A small sound classifier, trained from scratch: held-out accuracy 100%.
Rows from block 7 of a small sound classifier, named by matrix and row number. Rows with one number within an expert belong to one neuron, the router's apart. Each number is 500 + 50 x the weight over its row's rms, rounded and kept within 0 to 999. All counts start at 0. Numbers have three digits each. After the name is the row's rms in percent of the matrix's.
After each expert's rows are labels from the 100 clips, of 14976, where the router gives the expert most weight on average: "strongest on" is what is common among them; "lies over" is the class under the peak. Only what is clearly more common there than usual is listed. The data: songs of 200 made-up bird species, synthesised, often over outdoor noise.
# router: router (model.blocks.7.mlp.router.weight, 32x160), inputs 108-159
# up: expert up (model.blocks.7.mlp.up, 32x80x160), inputs 108-159
# down: expert down (model.blocks.7.mlp.down, 32x160x80, transposed), outputs 108-159

# expert 16
router.16 099:501499551451557445503560479486557473480418496569564473489570551444464432566413509529457491509436543443491440562455586481444426564496479539557562464411506435
up.1 211:519568448452524506485516454491529422495388551478570469490523577440540444618409503537494505481399505436542435559429547524520413561470534544486588539504457444
down.1 205:505590539565570404406431480445462500420456496555587535474507419560561521486521539474469471529575536569525402479451578485508517508521546552610440520437488505
up.3 188:548475510446577444454551473530525499451488514504485553500508513572456514543482537461495414567452450493453463430477582482445476571516471570560566475438458500
down.3 201:533600495538461462454509500537496409402463479517551462421461478500553594507571411499470529622576492534420463441575481539472519465465409479530500537465426601
up.4 169:524446520422522434513553480518584487412497527497473549508499518549422516483504503464505445565467421537455503438536557455479494520528437535534527427446472558
down.4 180:514575511524470503491486535541480382456458495519507460418431480498507573495581418479483579607563488508425494402624462536483527458489412500506510497479452596
up.7 198:500407530512460543430497413465533551519442401570564547544577548427475523495433440492471554507521568583423483565476588480495448526542445457542422461441560493
down.7 205:498518558475402587504556446454468468448539521554461471555578474492514440553508473443474522451499530605421499496543521486571402525530497437504415436458542545
up.9 187:467464550477532455602530566502616535454583550486472467493514510476474447493600514482492521521495459519490574537560485418475491514544421477518509429478474555
down.9 173:520502539458456565623487616527464461478442522470491479386452570541404469531579438489469596492448514465488603406553492507495539444486448479440493445504470516
up.11 115:525542511474492493448511455555514496500517562450407518484502446560506546543501503414501465554534497463518533374531500504541480534543569495569538479503557494
down.11 120:566546490491552443429399429565411403522485537511526481435467502517514553480462448560466488542485538511504465412576474570497514462497595492532564511517407600
strongest on: high song; downsweep; rich in harmonics; first syllable: arch
lies over: downsweep

# expert 8
router.8 081:478471577481444532478430541432481415575504526429512562561503557524516377566502506506480440523463526487513494461515490555553472499508552471510474530513566384
up.4 370:491467563393492566436475362458437476547564618501549495533462548490510476524484530565535510442393546580514497532474504478579446517566639448505459522442492532
down.4 365:492556523482471461436564447489431460516492536412523459511529585489486456645500509549482447653348556494470464457492542492521422507600534479554519552503453460
up.8 008:530393562524627482480629493546426542443459567547496512479553479561526487514507471477464482420501456545484503542513614502465538510444478363493522653491379549
down.8 007:491498547628490483504560637503495478541571537498492516565545479445587346634526507514478458423426566488469510476502499461460428475536479493438440516453542520
up.11 296:459467576448482580479520406489432558545516572531551503500413525503493522504552451475480559413422520554482489514474464441571480488556632411490452502455545518
down.11 290:482515491470457507455499459486405459489460513452530478539505593476477503596528506589505508616425545485470458461470514492544409479611509434554551531446510392
up.22 008:477500473524570544449450474526546571493497420533503540457453395506530465509413505486508563507442490478548487570511503487557521528422586502459491456502583450
down.22 008:425523503494475406411542452428594527561523470506486533501548448495545547429453587432461500519520482528545431467497668488544496570530505506540470441478558558
up.24 028:511556437392450533516536457485565427503496552425420522461446519533489532464523515488479513500431515482565488481589488542493495458507551632510489454488442482
down.24 021:586526569512368511429545435492513524433519460446518470613571644470531434552460486513516401535435543507433518535422520530438415460453437479507444467470501574
up.30 027:554479503478545552452481473503542427442461435469574501504484497607573524431525562494475532452539442520561458693466598566607534516467517442484439555487458468
down.30 021:443570486571663479439546449419479551530575543442448477443507452498498465560467448520518421571434516484554494437496551483511530572490658447468569511560521499
strongest on: buzz; first syllable: buzz; dip
lies over: buzz

# expert 31
router.31 088:506532413503437550395465494410533491382404498535529573490515501513452510504574462532591524499513543513590425522437552565400479455398483570523450524565399479
up.2 006:501516535464583496507434468558405508553479517499555490454552494423532485538390458533460505465511494529490511619447535491517517495488507427500599520511584388
down.2 006:479463549509530481564457533500496527600495449576528482479464469475433436426467414510510520467492467483477539536499431480520587513559495502451505392429510531
up.4 138:502480514519436466469407553500460430593524423570488559477491504452477579466566536532538553433565559525557521486561468501414496517463440550540508575534445473
down.4 145:543445477399525465496467517524557582557512477476500487531488518475471554361455553467586539425476444465503564484440534544505541529525462579502564464453573450
up.6 149:527504458522463498457440481537473447612527531486528522515496510445585545485523536552548580476596489472564433573509546489438468503472473464536502594452480464
down.6 159:538447480495494516515506582509480596578531389493497473476433490507487565380465535532552600521488462408481519518393550496538544497510461490473582443487534475
up.9 056:498442549451531472484546439544479572510471521559524455416549455474532530496376454513424477571541406525467491583504622481573567423545467423532544526461563497
down.9 051:476539525559462500555561497428505487514534525529507478468528432489471411559506382439465512510522501540537495512467522413589488495509519468541480410494577457
up.17 021:492478512467555561537508535412557517406504442518608519441544484573515432582481433485425435593483546455497454484529481528514478571389529476486459473523619603
down.17 018:443529519492565455466511426522514563552492449553485532459554490397568566553514490492544552462470465506525477594448532443547545560566525544502510597401470563
up.18 013:455514470516566396565563531435441490578487510468529450481514481414540519478442492492415510551508476559424526501503578503534507490554475396478558493522599443
down.18 011:391526568516575450469517493545534521570525526409428522503539531468530469511477398441421459446542429542499571559451437477553605417477553551511538506553576481
strongest on: warble; first syllable: steady whistle; click; first syllable: click
lies over: upsweep; steady whistle

# expert 2
router.2 099:533457498523496530458489490486406472524529438518454526513528507477455542523470499489579526444514572508490491482460498492438500517488437470446442541555431556
up.0 165:468484601422546635517423496482469482522509450549456583544533463489466469503482481455574466445438539551523487542452478551525493576507513545481486435577424447
down.0 178:578427555553583533504502465472528529465566541560467533538572436446494486462412492523540439510573478497475512609448493432494519426517504491442520450518517472
up.9 069:521524615487411464587569598518550535456507475436473480537493471575484434476570605450491526505462503476504547467419547488402456477393527572551425432462532465
down.9 063:557444545398581449512450489584567535551469506518503528497503522512390532414482487589501497543504480434468588497498530563420508463514490520529553440418442485
up.10 030:441447512462570502544488520440539363541481595553513441506450454565471508391458566549491554458503479445561485530506576523483495486461592463506557428514437461
down.10 024:534529495463518548442554385483559587463491537420549491489466560524566540469500412526515513493584402527506474624469448586496584451423495652466509517561551509
up.14 195:551437446477484423474542416511408507546460550496555477422511461522511617413372608444475569487598472533448476465550595446478517440550438449487488564483449539
down.14 187:507398486411520486512489457468532452485525543514479507481478470502533603410582549475518531375519500575442516439533466506501487537571476545501457521498514510
up.16 144:492429524469452509555580538446650601450453494491588492524525452481481460422517502454466475470479515506423503488430549479468414505425424602521443436555484486
down.16 134:492462474460594429471470512533486491450520485494469479518481468539463565370472539531490421491493540426510487475526495602434480550477481452512566461426469472
up.17 181:543527403603524495430576536427552500432484526446466453497472444530503426463492510553558456441557430474564469527478568531484548473496440419480521461541422575
down.17 187:453604484466530529459494511441471562498493533477511453501414507513495447454499445438506527413503480554461472436525484488481560498564514580463464413501566443
strongest on: upsweep; pitch: middle; steady whistle; buzz
lies over: upsweep

# expert 21
router.21 104:517499493582419498478477507436457475511482495437502503538539548576518432561401517500536416534473519448443501448497503538542472465444542434471490509547548395
up.0 299:512476440486463550508500377611475547481536523499453457406591536556525525550421427497481479462570457559535554478595437541570537503447567507489499475493521496
down.0 301:508420528485502559514470499534561460496478522407447586574507497556456445473542410520492449508449442472528527542455468571518539444457569484482500476441500416
up.5 062:513506542400524458464470467589588545519548437521444571518464508467473541472525511505468475484492526525548518499477456522452523550462531551496519515540459519
down.5 051:448442539511471548616578562517469539490541473503454500564582569501401394494530406497453450413427505514435592486491470503585522469512584411424505418518567529
up.9 333:492408480570492420495453539512449548549420428599567440499473509482472542488449540529522443471521596443429432474503534496496488622488457402498498581560525439
down.9 326:484557478477452515442495474555511559516469486523593484534452546484474452554556483524434417513442539581470481508522499470493418524497491425565499424451490528
up.16 011:461526561480589491543483487502542441438471556598510475466493478411467518468529419550581524514473549448497517506475476526413496553443530481486511549487497480
down.16 012:499425528408487512538527578591404532514537549470425543575477553562452482484480475470408462413465470585469472503469513512563505517505459537531469398442525562
up.17 268:444446532473535449612497556450564555457380479593569468496586469541471419502529536418553474402454508456496531475475579371546523516531502491506425495510532453
down.17 248:513441495492422473487520539497532515451489491517590546552442426448468501435501599465509483524502564484544428603394556454452407480437431474557455431482489452
up.18 008:446406578471499525565513597572496507485494571569494598511465445444445478400493446480502496455473597428546531431552454517416399527392470534474478435504420508
down.18 008:486463499405516528489456520545447535474531454509495493525522516583403423455535577467551466357498462510456543476518479454534556524526627599499428485490593586
strongest on: buzz; first syllable: buzz; arch; fast repeats
lies over: arch; buzz

# expert 15
router.15 117:470455436514550525410516418514503592518559470479488551564484464519568572449450518460576485564501424587434467507458518504503546447557468555538489496460416551
up.0 158:482421445513526530492444475527432542515443489531478548556548434472494531463422414455517418515510508544436463470409532498556503554564547429554457445493578531
down.0 154:473483471484544566504512536508456442508544565444450436596451470520474524402452485503470457493462454450457400480452479629516494521533482438451484422511497479
up.3 126:492422615494554486503463464396513458534486544555611515555533568507514508516535518580506577387536559542510590431599503454561487486588561558485503489578489515
down.3 118:540447534612624465504532568575444494453499521548463485538542467546512437587474480503510435455595461467553421546518453552450530495486482489533513547478509455
up.6 165:570439417421467476492457474452469516466516502583470511516423462419457561417470449509478491511556547541502480524484517644534539410458429456501488483458650489
down.6 154:468398603409509469528488484572443454517553500619463442572451484496473645376517510475513576458543524514383525446554475490437453513555387465564467524432496546
up.8 143:499517428533509530476518472600514455475549518474444511487569469593492526516560548496483527471469474509558549451531484484532531588535542520458505571456480435
down.8 145:551619424525611474451467422414500537482527514484471499431558565455524483621432535557562440495468540495523533540488507473507577528558594504515605511527547423
up.11 138:537458593477573445483512481388494413525502546536571464568491555564522466494510515553499486428460542534538520483555454505529509485590527602536488429519453483
down.11 134:464435560610625450508504589598386491504508515546439508537552495459543478569525441529504468460601466516469449524546488520461541500520447407482507581529504505
up.15 050:518477555487510549520604524674408426481492576548448498489470449540480515480524497442440525541478479469499471496445486491508477543474548468524467425389530498
down.15 044:474453504515583451541477573500563489447525479442556498457552494455520394496469485560474417511471463480476531512493540541474544466458423478470593506511476472
strongest on: pitch: middle; upsweep; harsh note; first syllable: harsh note
lies over: upsweep; arch

# expert 12
router.12 112:539541499434422474417461487569580515486492477454551492570452599544508549458505545530474539495508541461483485537513419471447435452455484578497421546480523498
up.0 175:487471464489540571514394547449502481449436583586410470491539483526462441549463350560515500459513544458567401451588549541479509547464478478515461500523398518
down.0 170:504521491471505466439499367399512444548469469427544537480512531478459453570441366533480449550452515512568485508527495477598501610525626397483555490569484538
up.1 079:549441496460533542551576467428443473509513533519504462405478401502502459441479565468551407466524434511578489556526528482561541611433548492510552491590532519
down.1 064:546488573493480559559481496588512463398566574415370526484510485597448527525513531458527544460493495409488569472519476508504493542496600651468454487558471518
up.2 007:525400521522571537542486508436430612409475487603568507458547410427461501556456520448536498518544534483483513437559575514535520604470491513500534461495633455
down.2 007:484492487542432503437459578544546441580468478375442485637565605496548418547528482535576489497436504510479513481529432593503438483511475496522455566483497517
up.3 140:493429375468508487474400489440519499565508396521471581529442511446443495449497363620573397450448591547599469448565527550503507564487559513539504462573559533
down.3 132:596500506587485591462522392411435515483558522551522489485645580512467470637477458588555407514485559501463547502448533490518483503490592500442489516491577495
up.4 013:516500503529517561557472501505526533554520587560435495456504432471436489487516489511440490455468509502511488507570590502523489570531552480510514363441481404
down.4 009:419375512474443478549547572505582451518538491534487575533460452491477458453535461439522533520461486539541504436411521459611546471503516574469367489490579594
up.6 034:435447437536562489522545475520458483496584432540436489465506387396532517552535577472437468503467436553453435546494568537601524559414496502483521511547541513
down.6 026:421549463484583490384469443521499506566603510392383498576497481459547525496522459543572538517464390563492403434469525516453532512550586512536574482512460495
strongest on: reverberation; text has "room"; text has "reverberant"; high song
lies over: dip; steady whistle

# expert 30
router.30 097:591566539542480513516434480503455477452539543499474417465438485489459447491484473527528430505476564439536471505521441523407519508404563458474600471481501545
up.0 019:448456433489602519505585460333507520577479514532541538559520494436512474522517535499564498457484490524504488489459468429479476593571486591490465596477447553
down.0 014:500626484552395439487504463435510571459553427549454507430501583497458639518535518501520499511568612523508566470437436440459544437497559550526466441521501473
up.1 016:462493501547464497424453424472618615506490383475541524512572524464567559467506470506530525508569420535534544557565467468615497614514551545482486568479501501
down.1 014:499630445466457520396561385437518557478468540491475451475438565476577620562483426459480495585474503510527479465469481498506545386518456527527506511531485507
up.2 152:550539539603551442501480499476455541450467561536546400495466437424480398499519434548613442467547540473534447483503432450460510586480503443525586569540529527
down.2 159:486627446539494521423523418469508553507505456515580490484405467483573553431463447487502497509580486564484429524482468500505587478538464482502499536488435485
up.5 172:579547515575526508494436472550443466539409563435505452478473454602575438565403481448477450568456507504511403540520485504452432483449578469618534481449526431
down.5 161:458530464444465552492490532475483486514571498460534487565457518477503473414457438540498473429500538575441441493571441577450497487568458478481428446559446465
up.8 033:448398587454508497518520473485570464486492466563571512559617450451532528410537548489508515414482489571398508449437486421515440599631519568532482530526411500
down.8 030:512563386594529398462411468459519541529475489469542475374451492484549537509479391515518507489520497461591463469520461520446594473468595545482489528559498585
up.14 154:551496542547546484525401511461409488438486456569522495442458455508478499468430449568513448470511558470449511463461502471479588487466581489501573450437559504
down.14 162:537570459461492572380329359479478448551521508463532454496520553525552514562428506566528489499474554545456405552537466562509483476507555446512532463512535464
strongest on: harsh note; rich in harmonics; first syllable: harsh note
lies over: harsh note

# expert 3
router.3 102:452481510485514494550439476387467473544528560555449544464577443530467511518453544457426459488466517528538523430512533455571559494557540495450449457540495514
up.0 169:455487502528495433517418567408521530628502481540517562482454482529416527437511428466447551512529629525569555447505503439496570508573528480494435439579486533
down.0 170:439614441578564370559484543520498498483535467518460455410452431458604531518499535479521554456565559479593511433527494509399544521487455558509481600472514525
up.7 178:458475530438438578530526436498486446489556576499423503498584488544487498542520579439489430481399374511430526410554495473564448483538528526441514454433561459
down.7 186:490425552443509536553530451481474471482509496597507471528504303501514412442524508418480508447533552568506439587497523446527440448426524509580419499517486536
up.10 026:539508475510486507439462509513556559459478391464461545551450522604492518454588579492730506469522489472515489557387543522478509550466471627536432550491556512
down.10 018:500526462463609455468519437408496550487514521426550511454484570467464427556494472511457445477420464499552493581510568467488475523456619459498560494550569557
up.12 186:453473530437438581533522435494488447489556576502423503499583486543486496539522578436486432478401380514426528412551499471569445478538528522441511452433564458
down.12 189:487430550447511535553531451481473474484505495599510466525502303504519411443522508416482513444535555571505439586498524445524443451429524507581417502520488535
up.13 008:574419569455489472444492468633480574471472417524627535499455554483483553383450503556450539503550485493488462571500523520476494500470498504492494468457520480
down.13 006:485406512352492514505506426477467526462580519498421509519473539507426593459549483459550506436474486560477570405528481517467483509496515557520531497557489566
up.17 200:446498486537459439507443542433543518595497465480507587530458492548441483490547420433510575495478549549550555438457475431531566466583558506513403461540518534
down.17 198:442594450575546404563510559519491526474546445539466485425428427482568503514585526434492545426561552499609491436498496497405551520487498587551433547439508537
strongest on: warble; first syllable: warble; high song
lies over: warble

# expert 6
router.6 096:538545429552503580530549526500411420502535516505459493493423535529495484598547491537519491565396526457530465554373569575540461497456513503491527524437453469
up.0 090:500542438529496474475355500592479523544592481470413554486512522485583522523522432520502515443552483527451469417562413443378514561536442560592519509421481565
down.0 084:442467500542464531459434563440414491544535524433483494557543518485411465536489536501482514550435549461493499407551440484471494526514437478497538388455536407
up.1 099:478480441458517585564531544535453436491511489501438461529469505498428414546513537557574455523387433385504506547412549604503494488450469499461499462479443482
down.1 114:531476534449472505605419639490514522518461471517551496446516563560485478439543487507440577417518528550460581416573474501480578482517419499515465474484544489
up.2 179:555507474589499501493505500493457495634498552440475511497439509549514548542486548456382577516483515530570483461473579493606537524618609451516531489454516512
down.2 188:579514463510461522436468440478460561567529498462467481525509477529557575465395608496501545455508503462526475446448539433530499549574541460578534456445510468
up.3 148:520502391517450568507581513480497476420482505531494491506461553601436446539581466533564502537473518439481484517439524571426429461418495500478479515440384585
down.3 146:595517521477496480556459504498508471459436486566597511418576606535511518535529436624421530477523603550554576564525490492493527476440464486452477560552549463
up.4 135:532491482533515465481505448471461499639495561452496492496438497525501562522498495469363561513515513559567464462496545490604542547646609435545543495485533516
down.4 130:580539449519435498444458413450479539575546526438476471517529484503585561483407610523509513445486505469519482458462537439517476542582543453535534487476449468
up.5 150:520522453500524576556561543543428430471498511506496459484456534483459454576490500562539494568376494406494462565375579569547483504446475530474535451450472431
down.5 151:501492563386503536629443599484515530542500512513464479401486555563466509445490521475474598443524464532461597444582474473501604493526410561529491449488541478
strongest on: downsweep; first syllable: downsweep; rich in harmonics; low song
lies over: downsweep

# expert 23
router.23 105:465412532507532423483586518474403486511541468463507500507396414548533553469500602447438572478516508545560439553460581596557573505496503444549452544518543452
up.0 184:481566429495582393457572527554495455535600479431366436446434454560496523471489517477428492537530410416594458503571534550515562565465521469558543464495526545
down.0 173:530553485444547503515481481525519503469423470473482439411444447603464403442580497495449455447488503532536461543583443546467545502437596489524475473492519473
up.2 189:522446574441480589505459436565437527473580506611444495498456450547552580445453561516551542489544596500511527561543547502515465403400487434566528417505528471
down.2 190:494530515498434572561459450456520513454517521566496446508617481504546455532473598447524539386542535563511572521487463397482463522470518513489399523561508474
up.4 128:477422453571426409466526550356463471500412470457629545518436505502505486529474448485459539550469538529542435471394559503549530423528546496494428517510479470
down.4 148:443539568487546460462530542607547551521485551532396457522490593550449497554555459443482502479466497551450611458572536502460489519562473571563452495446529570
up.5 055:466573515511494531500544528459475441426467501529461488459495523463372489533522482577566459550443582445491582395457514495525497600528475528430551500587444501
down.5 051:486475517501492557493458484539590583539479473478568467625567539427535444571454529501599456464440534479424555548520411458471385512481499438502515495573524545
up.8 174:579468533492465572523456519608429506443570570568458540457432483556559548456504581466523545453558521463551538533528506492457519452372540480558520545470489536
down.8 189:464486500464427568520468498476509475432499482507493414562602501527510450522548580462460530478555471549437502467520487408505425488474478452540417510538488467
up.10 180:464416523600537466476535576440431491534467490474601507504443506525506468540553483492473528464471564559523472472446518591515532509497581459538484580560447499
down.10 173:453534519560472461466518562618563563534472563488432487563532584528544460580474491429452452482498486505457529435549529518530454488522511545500461536473529452
strongest on: upsweep; low song; buzz; first syllable: buzz
lies over: buzz

# expert 19
router.19 093:563516509450406576472475472506437455460560597405439414549580571558548529472492557479494476511550423465404520415607452575471437437522486515512546501455470505
up.0 009:536489515531517549476554495442505491462452470528643487411498464440471491494450483514560522539488463397558493555563471510494538487476512533471522555494521434
down.0 007:546512482474468526444390489512616537459531487428488533547532554494500372549432410555580444493419562530445522425481398529463486458473623591502528461528539515
up.4 035:556533550556640433483513466561488524574484435558466463333544518558460494571537486540559503560469575469478563431528488466430547642517567553499589541486499451
down.4 037:511597499512528487484525455399538445494470500467553455335491501467553442583596404537516480603520523509469519550500478514419538505462565465529560567563474531
up.5 027:537519469502518482437638452500554553503512388467454545469524509517518533480620503459541518506491430537502509576404531480478554480595540614501466564417553482
down.5 023:566509489561504447463425472467604500512535491434501567553500537500590491572505485556610492512435592500521541538400497455423528454487552605531482595463524523
up.6 258:566497521369481532513467400550499489455553590480402409495552514542486584453499545492500484488544465468403521431647433534431436487534522520516598484480487504
down.6 265:514506438499504476558422515547443581562574427535495437508495459482531511479430600502536573475519474429547408516481561519500464531484490476534522446423537388
up.8 110:498529548518638534478543534366477477475482526558501514498543423450475476479471494566472537509530507545491524576408586438482531600613542458452494530522479508
down.8 107:579561393567458540467464471476494510502558495478473562468437459566538507448413519451484476432563505461561484510525468550496537427370543488417448470551532442
up.12 006:420516500407539479466513455481672533547547496454472511534443464435588524418465483490511513525533386497526472511557483467501532470503384613504555544536554481
down.12 006:556506518399471515482434440447469542555478466490497453454541557481530478479350528533591538507498491461485465495547460522509502519510485527490528505574479507
strongest on: reverberation; text has "reverberant"; harsh note; first syllable: harsh note
lies over: harsh note

# expert 1
router.1 085:508406554535499496540490544450443584535524485556506469480501462504424524446425507466584406545570489486438565446514523425483569567550440434495541500552628481
up.4 008:537407511475529501539521508585415493581502451491486487528556482574455464445487495506577496465486408476492507576604529537603497568516540587508461499465399424
down.4 010:485517502531544417457553591600555562474387477508530507432464489521510527492499451445467473530541424530505464362524507457489551560500494557529461542599528543
up.8 011:488570473458499497489520557492607441501504516424478494414545508389447452533525486499497433580439466428558477461498469497496501503351554556479550466569458527
down.8 009:474542506492469359489487531431514429499528499472524458406400421568546596447517446505432555544533443520456478416525490477469559451453476449505497493520482556
up.13 291:499441549376464480517584490450538610496524546516486504483493437490395544413501549422486461480521464548467492539471567404457489540559439472510492471567590510
down.13 282:539402467452484418529479518428479443511583470472464600449487437532478559422487526456506502430495491553495538407504563515505499483490508488473518474532446442
up.18 008:514580481488540523508598511412607453481438535526421597492451512451505502565461497541493532515442525432580564469487484484471511480505481563491535503572425517
down.18 007:467562457568427432498539555406549508504441468508554514425498481393440529512590450563525504546426585504484443543491586462483494514507463479493503483467427513
up.20 271:496431553371454493512552496482555607504528533534481524484487438499387554410527539423490480478531478519487498540491561432451481546553425484516487459530586503
down.20 265:580400485445491433519471490436480473519568475487475603439481453555468583412484510439494511445485477540490545393501557495494506474485530488474518475527444446
up.24 214:498474567399465585532554510565526598469521594596506516472562473523416547459444582433462491432526549420569602460511483484427425539514449587501480448572519485
down.24 225:594390492497492476545478484414535573528485475536514608451475396523421528360434504436547468475474469457558526450476520420487529461471554578479516408529494383
strongest on: upsweep; first syllable: upsweep; reverberation; text has "room"
lies over: upsweep

# expert 13
router.13 110:594589523507411461490558457568494489408493473537434476438527475486469564532529475472433532510574523494469566506481472472477484454493437548541490456441589502
up.0 209:609507417554526505627551566494459562495500525469409453428396459599472512518491431410421558507485460527458565441471532447476614435497557481563510410465510561
down.0 204:543465448534575476401477481502471571520456472468479499514490410526509492461449655424455474537528515442511433511407539453499512533528532516523536429517606458
up.3 213:517556511512478390444515480599434452474470501541417464460485483430444561569462448529420536526525484456589444580467459446616509549542456463432509552398565519
down.3 218:472561466526500460585525513523525475510547492544554470434424516546519555447532488540521556421542463525592576512475492522519564498546517467450454526467487527
up.6 015:525435487496499529572473459343655508499579571498416505579524463433473477508498544524537487505452462524505552469553536508454437516501579429485556501565429444
down.6 012:453439486536675524427518502535472534526435497540557511585583453451568424564445530484538465485538494489480403584476505514458485490480478588523530604537459488
up.12 218:517511496459447575567452473450553518453568502528455458521540483443458484494504590512529542493554531510488561488591481617465481472448497521515486504510482526
down.12 219:470445514504549535461456498449607535427427493514598507553594477430494433546539516538523420549558535478479453456458452548524479527499497550483480470544502415
up.13 189:596504459532492519579571576536446592492462496464465459423408465570534576474511459369405590514496483525400542472482520428480565426508497467557503425456572506
down.13 189:544454422519526442440506470514544529494425393421504521556519472566476456466493613479461461486470478415580476536410537458495465520462580500474512473517550493
up.14 187:538559504507462400418524466611458480475456502523443469475477499420444547573450453509415536535503487448559432573453455445606469535521454469426516527395574503
down.14 202:476558475524485463572528526522539454491547490518556474469434530552502525456542488553510535405518479513586579508467476540515528494532539445448456501464483546
strongest on: low song; warble; first syllable: warble
lies over: warble; buzz

# expert 18
router.18 125:445541504550434539500530568515552476510499465388491455598515567429571439563488503490459543454479439500400564466451466543552456486533422460403542556531530524
up.0 327:445551543530465492488514543547613580498552428442428525579520547456524474545528559413522577445418521531391618419430474453482431499559462583438442485524559550
down.0 311:438567537493501549388505518523512489579504540424513488587516574484601444583501462512534485527491489490480474527518421551459469404448449595559477609521453465
up.5 012:574408521430492528533366468550430489462481438552543584400511456516471500450507566487376463508490570554521512575473546472511527507502580405520514398464530489
down.5 014:518475518380461513572472517473582512488398484567544484483496427391451443405498586478526484512473509463501490565491427452451459466441417516524548447564530459
up.7 192:446471531544539539540498480397539496437543590540601632493551437457535457514398563471457547512566442496511482524429618446593522561509459527468531443530475408
down.7 178:546495457524463457472445557517433559563486505500579495479431460500540541431374522492518556537550478439501431457455527475552598467450496495490540452439529349
up.14 161:535495522506506469532400536477591606503479452482504625545489564458455453465571609478504495431468482522459585473400532422478469623586552532444506466523525548
down.14 187:482494529527512524471537547535507515513491537521518481538567492478510431526505521512544466524483564431518471576434421577486429417448494620543512566522514447
up.17 218:517462557496464531571466467431515425472453447552540499505591519504463554518508500516550547474546523454441553502537514421484475482564495382468508504526574435
down.17 221:470581521471480488465501514471556447489500538454441564489488492444552524524512533432482561580488524446492492515484477476408540430510389543503474588599489368
up.21 014:531389509434528552597385501459390424443486547585495505445540492523434473487468478530486487458483519519512519501465583471552499457542572314504489365489465460
down.21 012:483532480466438494565465491471536505575498481520541460378542369431499445405437483441541507532549490492490488473563469439500565508494521545566547408551526479
strongest on: buzz; first syllable: buzz; pitch: middle; arch
lies over: buzz

# expert 24
router.24 091:483546606574515553430506470525490534580489482446535527493469510435504561494521567462573528621532461518486438513467460494472574515545457534542578528478429515
up.1 009:465493513435537468486481463539436442585604475531448527425483493538500540474429536578405524510496521505585477641390577527618538434507549534509522430495526458
down.1 007:528491531513471511544496521487533557547511470499548491506553503505414359470391511519501442475383606403510568398474426445481426524491614545466514410535584513
up.3 283:493538575576569544438487455532525585564494514494593575471471450386569533479503567434584495572542451554489448531452460449443569474536502556547532490525432540
down.3 298:409566481542520505422511464447570468457489511519552410457461454494580519508570456461462454584612451531514440502531430524521575504462495431499494555546466517
up.7 006:514447531489591491491475480430379391518508568509563579434446478603556490546423423534483510525501519519556460533440546516588550485453530622507552473542426372
down.7 005:459554471522449464457537563461549517499480467437548504513505474502542424452418550413495411529479488437511468377531447476511495546475524570504431486577511524
up.10 206:482482512545503565529532478461486472422523600567524508554518374511474482552368421500468499525524524512494509477499522524596450416525490491465493433523566483
down.10 203:539582517462534548427516482558542448362496496501478457471524539618487559492606497557540490503573515478457499589574496592440516441455452516509451529414429496
up.12 011:482512516469554534513561541520421427574497557538537532483477512506528496471426455555472528475494566489570512604426549515548520486545452616497534469548489399
down.12 009:500512491564492513446471545486481528488469507376591503618499435539574334439460444438475441422479542499498405425523403566513462507485606478487447495482512538
up.17 008:496474535515505519510415519554477600495450467532528533466423418365546523446497547441437513530535490557483456526444443467589545552528436510511513496528524480
down.17 008:467513491521447558481532481446531485436434538558565446520449392490421541438525450496468462586552497419553442516514452506527475499468520398441486415512485539
strongest on: arch; first syllable: arch; rich in harmonics; click
lies over: arch